config.yaml
arch: "convnext"
model: "image classifier"
dataset: "gratings and oriented noise at many angles and scales"
train_examples: 197500
image_size: 32
crop_scale_min: 1
horizontal_flip: false
color_jitter: 0.2
targets: ["angle", "scale"]
num_classes: [12, 5]
isotropic: true
norm: "rmsnorm"
activation: "swiglu"
mlp_ratio: 2
inner_norm: false
patch_size: [2, 2]
layers: 10
width: 160
kernel_size: 5
label_smoothing: 0.2
loss: "cross_entropy"
init: "torch_default"
residual_init: "none"
optimizer: "muon"
muon_scale: "match_rms_adamw"
lr: 0.0016
momentum: 0.9
nesterov: true
orthogonalizer: "polar_express"
adamw_lr_other_params: 0.0012
grad_clip: 0.5
steps: 19800
batch_size: 128
epochs: 12.8
lr_schedule: "wsd"
decay_fraction: 0.2
final_lr_fraction: 0.01
warmup_steps: 990
weight_decay: 0.05
adamw_weight_decay_other_params: 0.01
Rows from block 5, named by matrix and row number. Rows with one number belong to one neuron. Each number is 128 + 32 x the weight over its row's rms, rounded and kept within 0 to 255. All counts start at 0. Numbers have three digits each. After the name is the row's rms in percent of the matrix's.
# gate: MLP gate (model.blocks.5.mlp.gate.weight, 320x160), inputs 0-159
# fc1: MLP up (model.blocks.5.mlp.fc1.weight, 320x160), inputs 0-159
# fc2: MLP down (model.blocks.5.mlp.fc2.weight, 160x320, transposed), outputs 0-159
gate.53 119:164133196148115159114091131141212124124156108121123177095152143111223143083161104082170131120104093142120156064127099143143174200190122142089135138118152178079130142116142157157102120114147125100130148156108177120116105192121082110094121162168173106143126171113102078035116199149141173152130145143174150133137155092190110118140139157105143143104159181083115133115166144145098133133111078112112117107112137162060092106090159132077138162137117079147144113117203108099155124148176108
fc1.53 111:096092169155128104116192174133110129126092132216146093161163143105020049118149088145128149080111182151103099169125105107150159106156210147181179122116151133138073134140123157156104136141151171097175146165162149173138148092155204165186127100104084131124197087143119131176134125149127141111116157089142082136163100068103123141157112182152115152192136091134110113123127086118106104061173135141095154153144144084131144126148095154141119079118112133151134139091111161111130152134163128
fc2.53 124:147103112153110123139167083140144168127102172133161117110184183142195125121200097150122148158200122125106120231126149156135119160144181097152112140140097154111147168139032109094075087082100151147140133175101067122167126132128183081129126125164135120103061035166098128105132103128132132082182134137127118158107203148175141165110145118061114141118124145150156122171117116150162164055152135093141128090139092141147142122096129124134084175106136131107154125117144155106195130145153128
gate.54 102:100153167120136110148140183068182161151134099163091111119137124087153126218137158115105162180115087115176134118094096136075162136094112153111145142094182117134134113087098142187132192104179124116150108132098137168129143095210095142138100151090142179091161096128129101106178127081151071105167084133147046111087121133149188145158152147103098131149070183149087140151139115162083154122117101069094122152131155104079110186112155154112098128166116084151130112166143086133064132160089141
fc1.54 102:155094178117138138098134112193120110105133144095113103093167135147091124071121112140127069176108155134151128189121125203179101113120148119156096171135054096101106120165122084179173125138154103102066095109143148110130166153104146153097111117145178170164149146129171111122154042125095092194124152178122170128116110117113127173158146161137117066128115084063151130144065185152107140155123140106110198173142077112106159135129114164147140127160173080128143131204138168104175108180164122
fc2.54 100:105197157110088109148135103160136093165161110123124129154158134193200079080105124125128145180138114152159172097198150197130109129184158143155135087117102135104202143117120203108107168127175099205063146092156091119112140079142173124135141063154093102131150152109114144127071095151102126092101105137090125119168128135134149126116063183092106098166102148136087135122090176085151131171123150182155175162172125090109122110189127157120121152146092138081126125164156124105137103139092165
gate.55 095:141095143132173124126095159089151116127111141199130081056142173130100147124109182142093060099155136120132116119086157155194170142118133128145156139229149132091112153121097096123117102101123088135111136146133124103094131161154141188107202142099121153109142105160126112087162163145092112124103141109157105142117078185063071116083125178115183137187147153092147116078130074055112135080148125117149077032116109117102094134149143150105158146122174141147143145141101127134189072165154107
fc1.55 099:133113096187176114149140197104189133116152119139185141110147068124109132088073143162136092054107133105139164142112137185168085088135177075039175108149123136138135122110085188076144164143119116093130127105122165109100109186140151162135093127101110103114076134166071080088121189110097122148100131151105181118058104102104175164102112089186117108114134160143139135118128134113128136100118157123142122095107115127099091106098148168147192142028122133139101160133143169089105116151172162
fc2.55 100:110056086136123111148096135205121127079107129118130079109108130090165161111113150106116111156141188172107183149125114140135112147052112129132119121090161111112130043138181131106116101086130142157131173113143145165175133127185139039107186082134163096182183142132125134146110153091088161179100088184047074121118109101104109112125142129124124091084165150083100103157161110145179140141107162078151106072099108105140151096087150152124124135141149112133142128125129215117141208118124113
gate.56 095:117161095214147176106052107123110126175075148109170116097174113124237123073111094099132167106121125076121133111143098151157119134111134104145143153167132138085074142176140112143115063123134131165093099105086154137149073175082140143090081173116150125095148150155139095039082147119170171144067105131112116142117120152101105125166138126142155167070127136118075167065134154141129159132104089108105157127124116138122110095184119110126096211168130135068181130134170126131098130152137149
fc1.56 092:156134112110183157079106110083163103148172087128131142144163114136194153101182103154109140166114097056109162099098164140020095094126096107129081204107124061184111138171150150154127090149149096179119147105124138153086073145073100115168084143161122164107141132119125127057118151130148119114166132176131102144110145148135110123150148159121146107142084128091108181079139168148127144160098076136148102144063092094091192113150159123094152140151159125131091101169120118158096163101121052
fc2.56 102:142139132201174069142148105151163118148137129146097126151128139117107132107022094106110142135113155132082125038102116097100146142107110185098163137089104127122061101095198154108169146141152140138116145151141134161137153140149062187053112121111108119142176171126151143192170166119114122108165110139197137111127106101184099130132128100099178075155164094154082135078157098130096112183114070180080167127118161183131100098125130077155169123135114125169135118132118081169095142111157112
gate.57 108:156162121103098126132148087127154141114218162197145099100175152141092151100109080128141178118140167130119180108123197119142125142115158173141104157160120120143138192086081146119118133132136072102144139189144118108128102110145130180114160143145080152098080110121154150159165133112157142101110079148207206176107125165130163128102127108107170159125125179135151167131080137144087116099158172119096074142142170105181109082151126034130052129120140167120127072183121125183160120152131092
fc1.57 104:144128105064118157109149130156147148131173119086154127120109148092188096150125156216088143113096078088113131091083125072124144142160106130152163066155093110079096120164147141076100165118121057180133070145115126187117151111136194119129176138108110134141121084087114205175069127158158073104081171087152145136129115158161125100149107162131176121132132153127094150128156104166127145059162105149096162154089142118156130122126098134120127126127160186073051124200170140131135142173118099
fc2.57 104:096169108064108187097135127144155081103145168084093139111141136091102088169125147119157102140076133103094115178132098101127125111152113154121103118114153151151153142111074235143167106132133091112142022089146158166156131153110076125083154067194148139114127049141162164126091159190109122145121156149157117120080118139153135130101121105202144142132103070151171130128122145123094097090125166153143155105149123104114109161107092127129102075139082149145150138079141139123090053112095202
gate.58 107:140148160095181131106107108185079139081124177121114048134133138160113154144016110124125084111148161182065109098058092095159105163127093128146105119084109109086075152154116153175123154132096123165125127142130098095195116178141134154124168143075149119110141130158139101123113136095072111131194125161092160181118133116140089112124109121164139183187110090128122087098110107076189115153123125080149169112114125097120058110126139122123151117108186134093170116083136107195157118154120176
fc1.58 101:060172167134097176157132143143116150087146116123105145147167110136155062104114126134148157112120074128167181175084083142109154151130047097085175146096129161087117096109108163121144114110145125171184095191091141160185118128179164135110127083094116140116144082130131150172097121136217093126171058172129118168152121157115157153149161148121107140131128199116106198189137165130117114146119131094101026129127162133141112126108097131064068109158123126156125102137154110154139159175111129
fc2.58 094:128145159112168105146147142108157120139186150159085163174153057159161118107153139107148125142133120182118147138172101143140112161118134140118141055178078106140118081161104139173102111128118115148103118184122091101144142173116075190070096179130106125088098178079092136145131089160139103115149161113100186120152135191128126101136065090103143146139192081098124082131126100166136109099167219127172148083056149114126176142145144067133162135155105117180107165061122106167121129171085129
gate.59 124:101057013141107154121104088172117197061120158099187159114087100097126085112149168145110158117102112103071155161183131132160153148141145123126083167100153194127150131180066115133145100139118132127149185154160117141134097122152193143106133141151083132138108136083148104104113142146124118117142174192075119173097124139150075119116119127170063076105169130150125157132143170133159100095159139138104122165197138142160193132141129151099145119084129127053123160163104080125131173111109143
fc1.59 122:142174110076119090185091112122098069111132155180211137109101152182172141119114116171158122110093157140143173123127139111148155146121126124104135117093109141161165124111141112137145117155144183137236115164093135115090126162170167130124117148167090146149174154063123036144117160098146145119143163136152162101153150110134083132164090107110167116084172134159209128113113120136117138131135169096119176099108126144142116056185109079157105088051073148139185093108125103107129087081113094
fc2.59 120:132104135152177100121205178158168149148141106114106078036130132102147115144177120121121139093061112142190130135116169164119097106080123153161106145071150133110134139147040178161100090085080133161131070109064154166114167175137137134091092123155134136110145105154152135063102095112139139085102101149122149117142181189145147133090074131145166079162150172140074107152104174130092202100117100096108151132155115103148167132110133152115119130127143179140124147108138067128050169137121152
gate.60 098:082123141091122121104160138162134168175091179108115140105139140071087117161144128154088091140118118151114115142085125133114084181138122197119123131112030184171156150142147108107094159054146092099131120175067097113082129120105131110128088105038115129161088147082087124120129127231166104134151178131131082143138197143129151102123145121086118084104108065137136079100193145110109119110138142131103156124091127130152097132118125138204172116129152130090095105103116158046115120130126080
fc1.60 094:129135081104179133122130125130162121142133095090150099105120136141088164095147162193117068099104096113142140166193159112097134096079092147154181115132228105090116182121113177084161131122143124129218094089135110143068121138154141139084113158029156085147155121171181156212129130129119117114105109101169135144147133134141148137117116097116138081168093150135110169150217107151089128131110131102131134114165145134093138142151050097127142202148132112144100138092080168087103108110134114
fc2.60 092:148117161135101132135145098174124099139172082101178097151124107148139127141098135127090151095115127138120088110223102172085172034131159162085137097160101178142124116114129184132091141068144198114130104098121177133088122159090182110149096138111131144103105161146147092160190088104141117106104127130113197156105206117122113127148114177112138158096182101170109137096156113172121152096158197095200103100084156136137126117164095102063129114149164064137105130144104146120070112131091161
gate.61 105:125100150148163133100072121131164114138154128158130155123176183071068110000103101101111155105142107121042179168153176143120147139103142120104101195136098127127139125138096120144158134134127087083143164122146177140084110104136169135099185114100167142119114165165175163119094153131155106091142115124103164164135205123153088125106091141136137109158111168144113098085166201163091106101121105131139072129165152082118152148143102188145185094136095178135159077149166143095126103143099092
fc1.61 105:161147065104112095212155100122171136084134105105109119146176131029133094131072131121103155101116048104124122132115129153110130133103065128074150108122120168059124141163087167134114118166127172148135074130118111165137123089096161139140202109123153094055097093193101153142050178096095133157163119111097134108115144200121120104113111138141104148142183151146113171080123141173092169178146154161144151141091161149122146132150096120130105084160133157091116188118124062118097128141133137
fc2.61 107:124139137129090151104095166135137098163135140123147168071120120176096176179169119087192170104139119141184155112106076084143102095136129164137106111151103157103114123102146152152132072113076080163084104079147132148167116128113130126107161120082119120182153092104104178077132101116067127126143161096142054085172112193074159140134081114162128223179162082141180091152141144103094119164132170111109136107160172112096116161103139102151091131143153118155128060108131094167113078203146114
gate.62 125:144093102116116121081137118097127096161123161127143129219049120102137071091096065149146121122050153138109155130131161118149182130168143107175112131132083133114119105159136159136114157149190162121115190146146143130161122099177091140086121169186112153163111102150170150126167130157156133114151086077121120141155090195098113087110131140117124042144117097154103104125143094143132105167098124111245085122127123153132100101108138172138126031130101148173105145101130098123078097103183138
fc1.62 122:102198146127120106127104092075135153118126104086121134144197129130146182093103132111121083164088093122137124141094115116105140149131138136120143121097096093163097122135189128126160120130177123150085163116162132139177117102155150130116151101093120127126162141201153150120058117128124099075139116151050128093133134145134093213139182170081130104164118126143137134171168124171110132117114112143140129119109112045147136091169151089115128000097121106126138101069126119102159133050159113
fc2.62 116:094165075180127109095120135111128084142186081168148073124111190111098199103079137149105106095123090136177142131165150109143098158150095173141182092150144129084156123095134160138090134129105141151164077094160093122118146163125108104142155132133113154106137065134168078137103124134115104190092153092146117120091153165140106134092174153158094134042103154185170142109074097126115131207122100131142157153162183095128121100148110161113221154150094073154133135090124094062135173099111151
gate.63 107:077111108110132160134138130162143147111181202092183115075128143159099238097113033174137099144131134115101148141157127155165132144128119122106135110064098096131119072089129083105107166094093212114164151098135112131120149120113113136129092066137154104165118134143142107070093144124115126134119141127134112131160186101099154095078115073172134159171198105115133108084158103176141078153136120108071136085094142097106084148093176152129109082120111104150109111108133142097136225153114148
fc1.63 107:105098125135200119149145168116103204132147159146099148097104147112146162106211098174146154141123131098061156111139086083170115135069120126110127219137160122119124105140151070129097161061164136168055128123040052147139143171099086129114140100121086132145164126110165179156118100125149135121114133150080159101135137114155102125153125131116129121128150139156142098115136108156140175115111100190101110109152093114127161154136154109185151158110147134123117108088104162148063224152067076
fc2.63 106:094127131137149127133167170133143121113139163159123088144135111117140108152069155050136098112112149132114117072171140161108138119139050145115107109159143137164134064104147157099168123114165137120081162095119176106164084132196161176175076092133111084082138075120156179135165145141096138118194126123121148161133083158180134071163140125216142132120156177133081154171110143128097182122165172102091181064115099105098093057157107148129117129133091139183085122136103117128157123074180091
gate.64 097:127216119152148107152209094069163130162062114177122085133119101160142128092106111104078124133162103084175161128179110151105119167177110082137114144181140132107114099099162097099196168099115168100099103172140100118172218148091158149130166098131081109089094153122188174133146169099087114177169140147107140180120144076118126127115088087127151151104136109142111132113120145131154114141134101140146107129046116137091165174137122139082122175153148131130109182155142073144164121088172169
fc1.64 100:127094111137141165129161168172093118101162113119144131101165134129114040156132135125135149061066108146118154091138139086162134115102148118129195144110157069119203100093188134113172097063151136094120133101132135166170159184170131153113139107104159120083134117106150117122109095105160106094166131116135129122184178155108206134110102110089132102109151157086109133154052188141136104117118174186160122057141098158153129209118224141155152129118105155108142191151135094146125108135136161
fc2.64 099:124134103109087117152097108123115116116090133086159143140139174113161148094104162202181113117126114094104107153138099126090060115105071165115089139129062135085150117146181149139063140135163113110138146088079115075173175133072129148101146128099139080125117126116169133073131146055100106174136134134116158095066160093132111115139063110112065130148178135070040160132069137086094171128131114160160087140091117151130152151146140154109125229172100097178141124152164142162165130132151119
gate.65 106:166106073111166079147099173150128177142106178119064035102175132119147132128112165071103098152132151158143152091141100110183149119152119082130103080142147159123119154146110103097038145203158150126102176093123149131129165127168122126120071182109159136105111086140091101130137165166090118129163166085108132120104168134128157165102142131170153071065063079117084099168099137164111158089097071095142128114122127158185081111131146140159152088108153081117136165174118123126082159098103124
fc1.65 103:131139097134080143126194163118108157150151110098184215139163163069095112088069184130179146152127106149132140143167112141113112051159107130080134109148130120155139130078074156132142098117147127184141095085119136126123107077184122090150074140099091139121147167131110125109160138139157164119162093132131126121155086066126187144131105088115120135114123121119110150120156178127152102149177143164131095114204209096135176106066150216086170135171111158164126112091151161132108165154182154
fc2.65 109:090131144126087095139165147083184084137154107166140147089129141151115195132125109156163108089117108083078123100171095095095158057133174107144117088140106116162152141095120098154083094164138098130111158129119174054126129086132089149182124051144091118124143149114117119052118138132109128120098201135226149145140147166107041108182122121122161140142155082141122143128164168168138101089169160128145078112135147173094122117151089104139123123139132082153135103144151102103172190196086160
gate.66 105:142145158191121113107182058175118090136202093117145128139132162158144148194114147140108079089130119093077144087107121164131143152110081125049115103075107131118154129073187077152143168132028120093156121129085116105125114105124188124106134155132096160154123101119109143114126110127193155133168155119129114106122081048157102123096149127112079127133142108123129162077161127162113145117226181129122106098136138138194149149102120149124156122148124157090166213098155155100127174130115146
fc1.66 105:187130130036144041101126162137106124131131127105173119106162068123125141137135115169114108089102134115114109116183154136109110122114048119164118100175110156124125106101133116201112151127119074118102103111125077081139119070147100176125121114142122085148168114169139095131126140077136107120124163147123142091201151164157126138223173184102190102125093132090094151100135137051176113135088124124090179167113110110134132175154118083113099131087084171095137169118144144093206144123146094
fc2.66 115:174144196109072117133143090112165103106076143084132129113151126125112126046140084137093090091089131145132112150107106126139152124131150123115107126139074075096170085094081052136197157102164171094074089121135164189102073115170187110103083139105152138078174094137106124169128150036129103120122159097140147135126101068145094123077127109134072141088131130169097106151117073081139071100101160079144176111132122098134150103165129176109138130083111146143092115122112110121128071074118120
gate.67 101:158134107121178166162083099109146133138200163119146127094187124141167112196085144091130091163110134145121067122138180186167140149127142187113109110120166103117119184197109137104166134202052103167127057126132127130090097142065118106152142099084137122155118105161076108089183172104080168125142158114141217115099125138144146056131148158170174122143101154112173131163148165141145151137143126146105197108155106130126150138160143095128115117142130178139128139107094112124116089163144202
fc1.67 098:172134111104126083102131114148083144059159145125114154053091167093093124123144090143175125150114137183127106174094101177124107105119132114159136166126138117141090157122134093079144094131149092107089089122141154086128095097117050135104104118121051120182131080181176084072104182142152160191094169090170084175097122121130155157177087092132145135089099137141123140121186131153164094130180136124112170148165146102054119136160191085104135131092120094198121169136166111156105156128112096
fc2.67 101:108161094149153139162159177149144119153165099076061111098067147083185124133097129146096099158121104133065147116164131093077103148125159188110136146099124163157082142116182101118129173138132164072120173127175157107095144070067132138089108183101143093137125189071121108099120116061140147111118104122133114098166100115133107102138127077144070134182086153133192119083113165154194088193126076115131146140105157161159114134129139083146175093054102090105080145098122148131148164113123127
gate.69 105:196056060138128111128130125108100123077126118147162167159162115188131108142138106125152164140112177145108110093121102117093075084083081140174106092127105150180159075137180118152110087137136093130137088123142136083100122170111124130095119136142060088147183109112151126155139106137085151140104127107135154150147142136129125143123088147131070108132091159168143143152177178163172091085158195192127223133079177131112148197101090131165179158132114125087066144176079170129150143122166112
fc1.69 110:144153095139142146067120107146123134130101174145115159109087163092132149142141190172114159074131145116122129161183105159150143154125112171189171127164171158117179123113094122119129119162127100162108152126083122103061122054082171103153157116129142164151087158185122191145097056103138183170121079158088113099144119126154128204138072159128123072128119173182112164131096175143094136086142100156145129091155159157106153151168136195117187106139143137142066132187130120068156111083162122
fc2.69 104:176142101152130156103161101141106148146112158105169163093102101158082073166132180140098186217109168146125153126125140140139047102154143132163142148177115131085107134184139123154156087134141151148071054147147165159069154128112122128131133134154192136122085117126118118152092109197193134102141153171089132153129135097119169121131090147123137125121168137156181088084119121115221132162149104129125138101093119142110194176218120127125062098153170168149152141111103155155121099075117158
gate.70 092:066102123158178129129148095180096170049158122114146159118123081115176157077187146132120134153096167116117174084156123181119113176154106161192097121133142173138181128170153119140145117149107165109131162117154157177139107141079159140107102124161162184105109131126120143097152141172152130123118117129131115089178126112127114216093112122129127102128145069085098089095126107130157163118104174087146206149162119152175055111064055118130089076102127134190142112100108086119110138166125191
fc1.70 094:116138087134108117105131083175072089062105083117136161171123143103118150089161089154125096094095146179109125145175100175142140183137107154109179136131144102163176130109141153159168106172211144109166178179134134090126144168141118112139112099108130143104133101148128083128107144143148149034101131143117154122139144080102107058147107111071094143138176174089110092128120152166094170084129087130099067105096145143074148155151106181112132123126102172126090133203141199162112190137191133
fc2.70 098:111144157107147126105143106125083102138167119115099131144070118109153172098128083117115101101131115131108090179051109134141086117056108047125146142131084080191086141176071131111099131117069135120098162156179056083091084124157118094159106149165162097124105052175146081147123130068136150138133125126145146056158176126102147080161181155141134224125121089108095163140148145127132110175093158112139129125097158101152127080074119128126160150106137083124092100149144085094145127141076130
gate.71 083:072178172121145055140104050156127091147114178204069142163145166133136102052137134138173174077159065077132190153149123185101125157106150140175135121140107135151139140183138100083148099164117113144103129069137143173157131127084127181160095134163117121152109124127113147163129109116104113118178109101104096104120131166119158148118150142134156130124095142128142128157198097067120103102060132127069110088131123111112146111103134185127113164154111133091175100095107134111078180116217156
fc1.71 079:105142133096149130123145119133088174074146196146162099163056108111137141083152133152132101099162138161172207147109013105111198130150111073137186177111155145136130135090130190143129171135128088077114153131193107152069145096159157116165127143105095147144097199096141127151150105100120073173091142168146150122135163168146169168060126131078161116099126057146133131155133092088113143106031110143151132125137132092140124099138109109117115098114120146120075148121102103146139138139117152
fc2.71 087:085176146146123123144125129147137163116104088193118157156172123112152125135117159135143112116071125108155081158147208146140098131080067117162095140194195083103130136133134134133169162137130148137150124138102161086113181119134079119173215157155141065116122123125212167195093077128096121137108128111172131120145121175120126139137065075063156089090097088154164167121102096140090209123114122123169173128114085168132116092175122140157137120065094148144141136124141188139132093095131157
gate.72 086:136046206169138171175151117131122176082126126093096093137104081155115125132110122128141105121066111124153105120143162114147132110121098093109120089076141129097103117204097125165095160183151101170070114107173138119163114170147145083158150093153154101082118138181182167101105113086165170075130148100107149070162107135189121117096166123169149116144128094139134136094187150162138094060091109141141105098147140150135126132071185119143086142130120112139136131091038149135186117196136175
fc1.72 083:158138161133113152131106140128075138097105128165112156140111138137094164128154113134087175110126116117188164152098126036119078130129145110057135110123152136128174109058172073121142063106124113164131095086180121101123149109185131103203083185150107117137092141169131073126117148102138054148134120153135144109144135155141142199113191179060132140142111128145073112143159147080183125169141063102127078126170130108110206088139143153148187118096119169130079130112099098123145121087107091
fc2.72 087:116046078154161091091131117124144077138121094108186089165117156106087141095110096089050130135144115115084122203093077112071132110104180161100168102135164105175140108133107113139087141150087097178130154156162143139132150191117097144074174116082161114135135147128092137111120140070131097097161141111154189127110107115148143182104104120148058105104093168126144077113120134161117142113086157162175158164089125136143141116131109167182122197063062129162117112181157114133107131083174101
gate.74 096:157088164127142160146167153165155123105150158138111106122144109117143110094135177146113157065140123165088149169032136098101096142171142166191116158112130151051111165156164115082126099083118128080098102161112093103173156102098131166147163164102131122138127101153159128141158063177077109112174115137140116135081115052144098129105158123175133149189095199156091114067080146146151108083133126122094090168147123055118085076134121113107111133173103131181096135136155171190109139124081150
fc1.74 096:125134139138110148168181188097149162138105109164132101123123123148075127129131096149186100126142082187137164131134137111119142157154112108156178174129150163061152108120153096092189111120125137147105096146102047217107149177079086152144128165063150149121159136103120161161101120113145164143191180167163154159070153161088108142098130073128145138182119151184107164156098152154078108122109176139128163120162154098126165175168103116105105120162139225143189109157154126131107082155159133
fc2.74 094:100096052130096141080099142126140134182147140105162115139159141148153128133136081132114074146102082100044127124095159076173083217148137154104135082116124125136112116183102184134087123115091102109087166164128114125107147117162036127093110162126149200072105113147111052091121111089142152118120186123156170151133126162087166130114146132101134119178126103133118113124163074087163144166118177156152179096074182143111111158102160134158080116181117159092109177120108121099102153088112125
gate.75 107:183163112057095139159114130109093148124104166159090132123095120103181119091169115104123126157126125201149186135160105093140151093115129136104137178161132186094132164154089166144118128142131106115140135154152106072201118115113144192049174101083167159115143191118129124140149142155147103181127119126142161159132128151096116174116121174171129142072110133123144184134103122076132119090000116146158120110116128130191147099129139141128156105069119123191158109148120109143109137154098135
fc1.75 114:176098124052113129095066161132158082102090128090123146110131124124095134147172154123153165103070121138138183107130144143083149101114129112123165186110123157131096161106142123141098146132168169145128116100080092106138172134125165185168160127168180093100147071175102137098116116152107162112147062156120103112124097190157121099136107183087097065086140117142154119071111124088097148160011152146090097070083159151125069100095100134080111096083124112098096077128108129159161086140131110
fc2.75 121:073134113129128140079059087149095146119123153188042120153129117138131036098176133130167098157125114190105170152098113147139090094138130083158154120113215162089137206168136127118149145148147140145112143084120126084157183163104141101174125080175097104121094156140111138120139063190109133126088104133119109129134110155130159063155105085172105104098092147110143144119145184140102192100113096115171138111135137140218104179114140094169162107124157141110149156118138107091141167177110126
gate.76 082:100139144060105190125106182190140141111126139121142145127120134112204126167164118128152106183107069175081148121144198150098118139178096096124102110158160096147143087147100160081110118096147169145152117119121183127087073125141101117173059080110190158128088117154124111149176097102141113131166111150190118145127127114051109115136102086175140132095076180068151118120136099148113134158129132124109117091124085091120127126157152196084108098161115132091156068171218116120161126146134168
fc1.76 084:133112141155155155129104093160109111162178096146148144113144100139157146142140109110104137156120162110165142109144113125132138106166102129125151091043108197129154154105062077160086138232232153119171103153147105095085159151116173113136125148081125115133059153166147091052193176133144131121120092136176120125062141133085123152157134168172157108144074131109149092142150092207151136146147095128136101140141079094159114176069123124143151156127174143106186104112168096162154124137140111
fc2.76 078:139158211118167133095079139114101205141105044112064167172116196145049131151160110100098145099122166141150121149100116097107128062153162120134114110123122116086164119135161073170165189198193115139109128113108197164059128093086137144158158167084161101176119113141084133126159138163143068079163073138136153146117122109168110133165090119130131129122141108093127122094116148095139117187110157156132124181105143144156154115148092109142097104111060090153166133139112123142109140088120126
gate.77 088:133085216117191134108152176094098145183139100113095192173127131157157147145147098081087172126125162136116125131110188123160120121153175129104171153131041152108168074154071130185118205088179161072125099122120181144110130119127173164102133137118148170154136138160084109105117115171131128128109148120074076105128189113116116180117180109131119154130110114086140101106132172133109116152153128139142154121158159137073110117132155051139138180124104061141085129121095097152097154189104173
fc1.77 085:190068055167084166109130127157129124090104127132124122171105095127093147143134100147143097151104166116151129109170121122140091135149058135079145103159099154192167141050152087097123128134152136179102159132135093175136079148173145123137182064088107060163110131101122131078168138134169134108170161076157139126165157145120118139156067129123083172090157180092132129205120112094147123130123151129189072115151104172118165105106134173148216123134122205155154106144149092148119124119134134
fc2.77 095:155106052122181111093108148148161159177139106151129095132127110089087195131091120093134159128143121174107054146120225092152093139037105134103128173154157170126129203142118115132084126080159157178128187121095135137083139161108107103124124164158140150144095130147103144137123100089136065183117117136103124107155124118144113142126177070173165127116114094094107169158129169163139121172128100223152119125095110137162103108113090124161044147129083114144146142096068151145126155158111143
gate.78 100:069125151185147161098163183130128089106125041133074188100112115188080130133146170136116140085094151130158140064084058090135123147117127145101158151084186190152072095141094153120113142124153047100122142107159111132128080152109152112116118153109102110092103121161113180158150117124164099179110133147145089105069131135076098142087080178120166122142123093116138056142123087149143136143102143097172099094175153112119119073152122149196147125127136081119168098071131087130140109105105084
fc1.78 099:151120150128117062120065112108119089127103108200113112074152163140115046092127132093121167130096145105102128125115120096113126141141086097112156113109140099141122144135107088107097110087047154116096067165137167102182153114110090173087127146182171152068121176138197162154132154163157160079128070112123127086123150164078153143209197130128130152171174148148154144151107141108098128150077163102115112120067163123107153125090166165142220164088116106099132099146101122162138131141148161
fc2.78 097:077095166102128127121165108054154120116088113136145094126175131103093107090142177111121106124072130098095160093110100127090086162145137068081166076157099178142095147147115150111098179101104139139158165101138130096115140111137169090116105153160095062139148109166154136107098148161130091099091083096201127099143163096132105151168120121116060107130108128146117140148093121128192082144067120129131156081098203096142046100109079147167124133073135127109149133148120144122095077115100235
gate.79 091:140113167159110144160111118153107153088120087124093123109119046161128164036125144067118138152111090129106115143152119122155046118074119186081123133143100164179168142169160168101162083132127073176146160152167138127155088143093126102106098125107080109184090165059141163148124149092136131110150189159139144148144166157143137105110130142100152155105062096080086114084109144202128134110104173156159164110093159155105132164157162084081089169177092127143122126138127122148157144155204147
fc1.79 095:098155105139147102106131148036146092118158123158106137137117185096096122056108110038121150141097104129129110111094102120095075153108128161134096064087123153127160122167157134085085180199133133121131183132176131165156104153134125107100162140144130198139100128112158151131117118180162148039123098136091066173115128137137119056138099161141120087153176160128156151139091086123139159176124135152159167091135084109153117103059146119100085090115076139152121100103130206117118137110171174
fc2.79 094:139081125115140169142116150163104168157088103115107104064136089117153144142157191151145136174154181140098089195122172162138160142124158127107114119101115088148172154127112119141162153221049124158155147149099141132148144143182177150133093137116170196120115080121103137142126103193156154076141123090177087095104131107179102099125169165147170087138190132102133173144121169119168099085118162126087119119106099160121164127154143166086118121199132149089107144081157184205118157166153156
gate.80 099:092133162038143133144255215141100113154072116173114117111083117089150072105161130079141154134141112051168117148120149105069114122179116133060136131103126118129185119174174091155163203142109194149155143107116155129113140158140155118124137137144115112164104109092154108138134107163084121124137106144143154113112090183113119114111146211119140141104149090153097118114125078115131124117063154154122114124127122107095158075178112106079141105124141124112123108138147139114111178139116143
fc1.80 099:144188148091132161096152145145135096104098124142107126133075006134118085112142150117141111118126128095103181055174152165164112094081130159172170220084130141092144182105131103134141090140112154113149150152096101118123198125133165200128145080151145139107134134135136117205172154156155155127025115143132115136170125150188092113127138143115098081145152116094175189125130143097124114171145147108117120174121133163148121102178102166170111138119136144154154125164086139124141130129134049
fc2.80 104:166141143167117116134098093135070110147098144203085106134118077107102159125167151109112197167161069159152119132114169131058078093113085127112184099169105118144136100125063100120068099149088174133129154096101119114100154115151159118105148104109119098188135125229122069131114121140177124137071110127121135141150132130128113139143092126089108101177115142088117124164134180123150194088097117070197073132176138213131151158153099073141100150142113077140085178133124128131125141119140161
gate.81 107:096107122061105095109043098168144132184085103140156144145126078156132104063137115139211100135152144183178158143084101109114116143106206135161131140072129124095132084087121113098136161116114135072139109145083110160127119138145090135116089143136190113103154127158137167143131153119110080128143117171161101159047121142132050123095118076097138111078123144088123088152140067177129177070079163118153137113127102109069165137171142176121139127117138137070113169116180092170138097111114118
fc1.81 107:151127145124123069121177136112143120118121151163088129098119019120138134158169146095087161119097162141076111132082130116136111137124114150133106113111136109137095172132109140111209083120142158093125095128178143153174143141093123143131164136116146176110115094075069140114136078114194110126130139080132151127229124166119174098154133087155092146133105108117112025110112162066191121143131148165074117171131186094083094139103109155099127106119163034149121122104127104077118142182142148
fc2.81 107:140206092132129129171155114133177161086113165167101189179159179188117162155167069107136115108103148091104140163092171140131104091110119040119125132171162124094103142108140156144142071156135102143133132142139136117155167191137148161200130093085124109212127183088052148136143129137122106141091147104144139148130145187137126140170127131131121082141103128111144124099145133114145216120094078164157110147089162126108139145094070146123144032121140150105093094143063118127161121134135172